Weights of a small contrastive audio-text model: encoder widths [96, 112, 144].
Rows from block 4 of the audio encoder of a small contrastive audio-text model, named by matrix and row number. Rows with one number belong to one channel. Each number is 50 + 10 x the weight over its row's rms, rounded and kept within 0 to 99. All counts start at 0. After the name is the row's rms in percent of the matrix's.
Before each channel's rows are labels from the 100 clips, of 14848, where the channel reaches its highest value: "top examples" is what is common among them; "lies over" is the class under the peak. Only what is clearly more common there than usual is listed. The data: two synthetic voices taking turns or overlapping, over music, noise or silence.
# convs1: first pointwise conv (encoder.blocks.4.convs.1.weight, 112x112x1), inputs 0-55
# convs3: second pointwise conv (encoder.blocks.4.convs.3.weight, 112x112x1, transposed), outputs 0-55

top examples: child-like voice; background: none; first voice: child-like voice; second voice: child-like voice
lies over: child-like voice
convs1.50 087:57 49 57 41 44 38 58 46 60 49 70 47 60 64 62 40 49 44 48 54 50 45 53 58 26 45 47 47 45 54 38 51 45 56 57 60 59 67 45 52 44 56 44 20 55 43 58 59 56 68 50 53 45 53 41 49
convs3.50 077:64 53 57 64 54 52 47 63 59 49 54 47 35 53 46 47 43 31 50 52 42 60 53 56 53 31 64 53 58 87 43 48 52 25 49 48 50 41 48 29 64 54 53 56 37 42 42 39 48 45 53 50 60 59 53 53

top examples: text has "teacher"
lies over: low voice
convs1.45 110:82 44 63 74 40 37 47 45 45 43 63 37 58 44 41 43 47 56 33 56 74 61 43 49 47 46 38 44 56 46 41 48 38 59 61 37 65 35 58 49 59 56 49 36 56 41 75 45 46 46 46 48 55 54 37 49
convs3.45 128:37 57 50 51 47 36 60 43 52 49 42 65 54 63 56 48 43 54 51 66 56 49 52 46 55 60 51 35 28 44 28 50 62 45 55 47 46 54 59 59 45 65 56 51 50 49 43 59 39 44 34 38 52 52 58 60

top examples: background: none
lies over: child-like voice; high voice
convs1.4 108:49 37 50 37 56 31 50 34 47 39 45 61 67 91 53 47 48 46 40 45 47 56 39 41 30 50 63 39 61 41 51 57 36 52 47 45 57 63 56 46 40 32 51 51 43 37 37 55 68 41 48 33 42 32 45 30
convs3.4 101:45 70 47 48 39 48 57 39 45 47 62 62 47 54 44 49 34 51 40 61 40 60 54 50 44 78 42 45 65 62 53 59 41 42 36 48 48 54 54 42 46 59 62 48 30 45 35 48 43 46 46 37 41 59 45 40

top examples: child-like voice; first voice: child-like voice
lies over: child-like voice
convs1.52 092:43 52 57 55 62 42 49 46 48 50 39 33 51 49 35 54 50 42 46 41 53 48 54 37 64 43 68 50 45 25 55 63 59 38 60 59 40 61 41 30 14 46 38 47 39 56 37 52 54 33 52 33 52 68 41 63
convs3.52 103:67 44 35 62 66 63 47 62 45 63 47 33 45 33 32 36 55 54 46 68 55 43 40 53 45 50 46 54 49 51 52 41 45 55 54 49 32 37 36 51 42 62 38 46 52 71 58 39 62 60 51 56 51 50 43 35

top examples: text has "every"
lies over: high voice; child-like voice
convs1.51 098:50 41 51 53 53 34 54 51 52 44 60 51 73 45 59 51 51 59 29 43 52 48 34 32 65 68 55 46 52 64 47 42 53 58 55 55 57 68 50 36 48 60 49 21 52 50 35 46 57 55 61 60 43 52 60 55
convs3.51 110:57 58 44 51 59 52 60 57 53 33 38 45 54 59 51 42 57 51 54 70 32 44 39 68 30 50 60 50 46 54 81 44 38 55 51 55 68 39 27 49 68 42 39 57 51 47 57 42 38 56 43 55 59 45 51 56

top examples: child-like voice; first voice: child-like voice; text has "shiny"
lies over: child-like voice
convs1.83 105:55 52 42 57 57 55 49 12 50 32 52 57 46 72 40 50 59 60 52 64 44 60 68 46 54 49 59 40 56 49 53 52 49 49 58 55 54 36 33 53 47 54 51 33 55 53 62 53 44 35 49 32 51 43 45 54
convs3.83 097:61 48 54 56 52 56 59 65 41 64 66 52 50 40 72 48 64 67 38 59 60 54 54 37 65 38 52 55 56 51 52 50 58 44 41 49 59 34 44 50 46 45 57 44 33 47 46 66 50 43 61 43 51 52 49 48

top examples: text has "waits"
lies over: high voice
convs1.81 103:36 62 54 45 45 47 52 76 35 53 55 62 54 27 58 48 56 39 38 50 57 36 63 66 47 52 61 55 50 50 56 42 60 48 54 59 59 36 36 42 62 38 51 37 43 35 46 53 53 45 56 46 43 46 40 66
convs3.81 102:44 49 52 46 36 44 46 61 36 32 49 49 59 61 26 48 61 32 41 31 35 39 62 49 35 50 61 48 39 47 42 34 56 55 68 63 46 51 52 50 40 47 66 48 40 58 64 46 59 52 49 50 58 46 50 36

top examples: text has "change"
lies over: high voice
convs1.0 106:39 52 34 43 55 61 48 53 41 43 55 44 49 62 64 45 53 48 49 45 55 50 45 62 51 51 50 35 34 53 39 56 54 46 58 67 52 54 35 31 50 37 56 48 45 45 58 52 39 43 62 51 59 43 40 76
convs3.0 103:39 57 69 68 47 37 54 47 63 64 66 56 40 56 62 67 52 35 37 30 45 50 29 52 59 65 41 45 48 58 62 58 40 55 48 55 41 57 57 52 51 48 49 57 64 61 49 76 58 32 52 44 39 49 51 62

top examples: text has "point"
lies over: low voice
convs1.16 103:37 66 43 52 72 49 45 76 46 46 48 56 49 27 60 59 54 48 48 50 34 30 59 64 51 45 60 58 50 49 48 42 64 45 52 60 48 29 45 56 51 38 60 51 44 51 47 56 40 66 53 47 50 74 21 57
convs3.16 089:51 63 44 50 56 74 52 45 47 63 50 44 47 35 49 56 42 56 39 55 41 39 44 54 52 58 42 44 65 44 71 54 56 53 42 38 64 43 37 59 58 31 44 54 50 49 46 60 58 38 41 40 38 62 35 55

top examples: text has "show"
lies over: child-like voice
convs1.101 115:62 49 62 38 56 46 63 45 65 55 37 57 56 51 51 47 18 47 55 51 35 56 42 46 66 43 55 47 49 45 42 52 41 50 31 59 70 47 47 56 44 51 44 57 70 62 57 56 56 33 60 45 44 51 48 58
convs3.101 138:63 56 42 45 50 41 40 37 55 53 60 53 36 56 50 43 45 56 41 52 46 76 59 78 55 63 56 37 40 74 52 51 65 49 46 52 35 43 54 37 48 54 43 37 44 57 50 56 41 32 51 42 34 45 46 54

top examples: text has "measure"
lies over: high voice
convs1.31 098:93 57 54 44 56 59 56 58 53 36 21 49 48 49 44 50 59 49 33 49 49 41 58 44 44 43 52 48 46 52 41 54 58 54 46 53 36 56 43 50 23 46 44 68 71 47 59 57 32 46 40 56 53 56 57 51
convs3.31 094:73 52 52 36 40 56 49 50 44 54 58 46 45 63 28 33 38 41 31 40 42 45 40 40 44 68 61 48 63 60 64 48 43 51 52 49 35 57 54 39 73 44 47 68 64 51 50 48 45 46 47 41 74 66 36 30

top examples: background: none
lies over: high voice
convs1.26 097:34 52 49 44 49 46 49 44 43 48 40 39 58 37 52 35 55 46 59 59 63 58 64 59 45 62 48 56 37 52 38 60 40 68 66 53 47 78 52 43 35 54 71 56 45 54 47 46 49 59 60 59 60 54 45 57
convs3.26 115:43 29 64 66 42 48 53 52 39 47 53 46 53 55 58 41 54 48 45 50 43 52 46 65 34 50 62 51 46 60 42 38 54 51 43 45 36 48 57 28 50 32 43 70 58 49 65 41 37 50 65 63 58 46 59 53

top examples: text has "lower"
lies over: low voice
convs1.98 078:54 55 49 55 39 51 38 57 35 58 38 51 45 45 68 28 65 44 47 44 59 49 45 58 54 52 46 48 63 39 44 40 60 67 56 48 44 34 56 33 59 45 55 64 46 59 50 46 51 54 54 52 37 27 48 53
convs3.98 089:47 56 49 46 62 55 57 46 42 75 50 40 44 39 48 36 51 53 42 67 68 56 45 59 48 42 35 67 49 57 65 49 51 43 55 44 58 45 45 53 46 45 33 61 48 68 47 39 60 51 54 50 45 64 50 69

top examples: text has "robot"
lies over: low voice; deep voice
convs1.13 103:44 53 52 54 48 24 47 65 54 50 45 45 30 42 37 51 51 51 32 69 52 46 49 59 56 32 47 44 49 46 60 73 50 45 40 49 52 54 49 48 41 50 57 60 53 45 54 55 86 55 47 70 45 58 41 54
convs3.13 102:59 47 57 66 53 49 49 47 38 38 47 53 49 67 45 47 66 33 35 53 52 45 55 43 56 60 56 42 67 56 43 54 57 61 60 73 37 55 51 61 56 66 65 53 27 58 40 73 42 41 60 69 59 41 44 43

top examples: text has "flower"; text has "our"
lies over: child-like voice; high voice
convs1.61 101:48 33 53 39 49 66 55 37 44 30 53 54 54 64 47 65 40 59 55 48 54 59 61 63 52 50 61 46 53 46 42 57 43 60 64 47 58 53 54 62 35 64 53 37 61 48 44 57 57 50 48 28 46 47 54 56
convs3.61 099:64 61 62 43 51 53 55 43 53 42 60 46 54 27 42 61 47 65 57 42 45 58 43 52 43 28 46 38 33 44 57 43 30 35 48 43 52 43 44 42 56 46 67 55 32 35 51 41 46 51 59 37 59 44 52 50

top examples: second voice: none; text has "station"
lies over: child-like voice
convs1.93 082:65 40 46 46 57 53 52 40 50 38 53 47 54 53 46 48 45 39 53 66 52 61 73 53 43 48 39 38 44 42 62 47 51 51 66 49 56 46 61 62 51 34 28 53 48 49 58 45 59 51 37 55 48 46 36 62
convs3.93 076:49 47 65 70 47 55 41 40 55 47 55 35 53 49 52 64 48 54 43 56 47 46 53 56 51 74 66 58 45 45 37 57 59 42 46 61 41 54 36 36 55 58 51 40 53 44 50 63 51 43 35 29 48 54 38 50

top examples: child-like voice; background: none; first voice: child-like voice; second voice: child-like voice
lies over: child-like voice
convs1.3 105:58 29 50 45 58 48 62 50 52 52 57 42 63 48 52 54 39 40 60 51 67 40 34 42 35 53 58 46 69 40 58 52 36 52 63 48 50 41 57 49 65 49 60 38 57 62 55 46 64 51 46 51 60 39 44 57
convs3.3 099:29 63 57 41 49 37 52 30 56 50 48 55 45 45 52 49 47 56 45 55 60 37 37 40 43 56 56 63 32 60 51 55 54 63 50 53 36 29 52 49 66 52 57 60 61 36 58 46 36 42 45 64 58 38 60 49

top examples: child-like voice; background: none; second voice: child-like voice; text has "our"
lies over: child-like voice
convs1.20 123:49 69 62 56 38 72 50 90 50 53 45 48 47 17 47 43 53 59 61 46 55 42 39 46 62 44 38 48 53 60 47 52 67 50 51 58 47 45 56 51 55 35 56 54 59 49 46 48 46 48 47 67 53 72 53 60
convs3.20 110:63 49 70 56 27 31 54 39 58 44 68 52 64 37 40 38 46 56 50 45 35 61 45 48 43 49 55 42 37 63 47 46 49 57 64 30 66 58 35 58 34 61 49 55 47 54 55 54 50 48 40 57 55 51 69 61

top examples: text has "fish"
lies over: deep voice
convs1.5 092:66 41 36 54 51 59 47 46 69 63 64 28 37 64 56 33 59 61 54 77 50 64 46 58 42 55 54 44 49 35 53 53 39 63 49 43 52 58 52 46 54 53 58 66 61 40 56 52 43 35 43 47 37 51 40 58
convs3.5 098:65 43 51 58 64 59 53 48 38 38 52 54 58 51 46 60 24 56 41 85 51 59 57 53 65 51 56 61 51 37 64 46 42 54 46 56 60 48 43 45 52 40 54 38 44 37 55 52 52 36 65 42 44 43 45 43

top examples: high voice
lies over: high voice
convs1.19 105:54 43 40 56 45 55 46 39 42 58 59 50 42 51 56 48 46 40 39 53 56 50 45 47 66 53 38 57 44 48 57 33 53 51 10 57 47 46 49 58 29 76 25 48 71 59 51 36 44 51 55 38 61 55 54 51
convs3.19 098:53 32 51 34 52 49 48 43 35 45 30 51 45 44 54 68 53 49 56 34 47 49 49 55 49 46 41 67 53 45 54 59 44 44 68 45 61 43 48 72 69 48 44 47 67 29 62 69 78 40 44 51 65 42 48 49

top examples: music
lies over: no speech
convs1.76 086:43 53 58 40 52 51 53 63 59 52 49 41 46 35 52 62 49 62 49 72 48 43 60 63 52 42 65 31 51 58 48 38 45 77 34 74 52 42 49 67 38 39 51 58 36 39 41 59 57 40 48 55 27 43 52 60
convs3.76 100:42 51 51 49 56 62 59 49 53 56 53 54 48 54 41 54 58 42 58 25 57 62 56 66 52 50 46 50 55 64 76 52 50 55 44 48 31 32 55 49 46 39 52 64 41 60 55 59 51 63 50 48 39 45 63 46

top examples: text has "saw"
lies over: high voice
convs1.62 109:47 73 58 47 71 51 46 60 36 74 47 50 56 33 57 63 49 38 53 47 38 55 32 62 62 58 45 54 56 40 52 34 59 49 40 59 58 40 54 53 54 75 44 42 54 36 54 42 42 32 51 47 52 78 38 54
convs3.62 101:48 68 50 56 45 57 55 50 46 61 34 55 41 47 65 57 46 51 53 79 52 49 50 52 56 59 51 38 46 49 69 46 55 66 45 31 41 58 47 38 59 47 48 70 64 59 46 47 58 45 58 50 57 57 40 65

top examples: text has "fish"
lies over: deep voice; low voice
convs1.22 095:61 44 38 51 40 52 41 59 56 53 52 43 43 42 39 54 46 78 54 35 48 50 55 51 39 46 51 40 58 45 51 59 52 60 42 50 64 29 55 36 38 52 29 60 47 47 55 60 42 40 29 52 41 49 66 50
convs3.22 102:48 56 53 41 45 41 48 51 50 57 52 51 40 31 43 42 54 66 61 40 57 42 35 52 50 45 58 42 46 59 60 72 53 34 55 50 49 39 38 51 48 50 52 56 50 38 41 64 41 71 51 54 50 48 43 50

top examples: background: none; text has "doctor"
lies over: high voice
convs1.55 099:52 48 54 50 52 38 48 64 26 52 36 40 50 40 65 52 47 48 34 47 44 42 18 33 62 40 40 37 52 41 60 45 60 43 45 60 47 54 50 49 59 65 49 62 42 56 43 42 49 30 52 51 50 55 66 40
convs3.55 114:41 61 42 33 57 50 45 68 33 51 56 46 55 45 44 32 60 60 60 46 68 37 59 40 51 45 33 41 46 56 55 57 50 55 53 52 57 65 42 41 56 49 26 48 59 43 30 35 46 53 53 59 58 51 40 74

top examples: text has "slept"
lies over: low voice
convs1.105 098:43 65 48 52 62 62 44 38 52 55 71 48 80 48 60 36 74 46 45 66 56 45 58 42 64 38 51 51 55 51 48 52 33 59 31 48 53 52 41 42 59 54 41 50 61 56 51 60 53 48 37 52 51 42 49 59
convs3.105 098:47 25 49 45 59 59 54 34 42 49 56 52 65 49 47 56 15 56 48 54 52 47 45 57 48 37 49 68 37 57 52 62 51 46 30 51 28 57 52 66 45 68 49 50 21 53 57 50 52 39 48 44 48 45 59 57

top examples: text has "sang"
lies over: child-like voice
convs1.77 101:60 39 47 55 61 37 43 49 36 33 48 46 61 56 30 48 38 46 46 55 46 56 48 49 33 53 56 49 49 44 45 78 36 49 30 49 51 54 46 48 37 46 45 49 64 54 44 45 59 67 54 52 56 67 49 45
convs3.77 110:31 58 45 55 55 32 39 41 55 68 49 60 47 72 63 49 56 53 59 62 64 43 74 55 76 66 56 46 57 56 45 60 60 47 47 60 51 61 48 44 54 47 53 48 34 54 46 43 37 45 35 58 46 55 61 44

top examples: background: none; second voice: none
lies over: child-like voice; high voice
convs1.88 078:54 56 31 55 54 53 43 50 43 57 56 48 43 36 59 48 54 48 53 58 43 48 55 40 46 49 43 61 41 43 56 54 47 27 67 29 29 35 48 61 52 43 44 49 49 49 44 56 53 54 62 48 49 49 54 60
convs3.88 101:39 41 53 40 53 53 57 46 39 48 39 42 38 40 54 41 43 45 61 57 58 47 66 51 46 39 40 51 50 61 72 59 43 73 62 33 52 31 49 55 52 56 38 57 35 60 43 46 53 55 41 51 50 55 59 47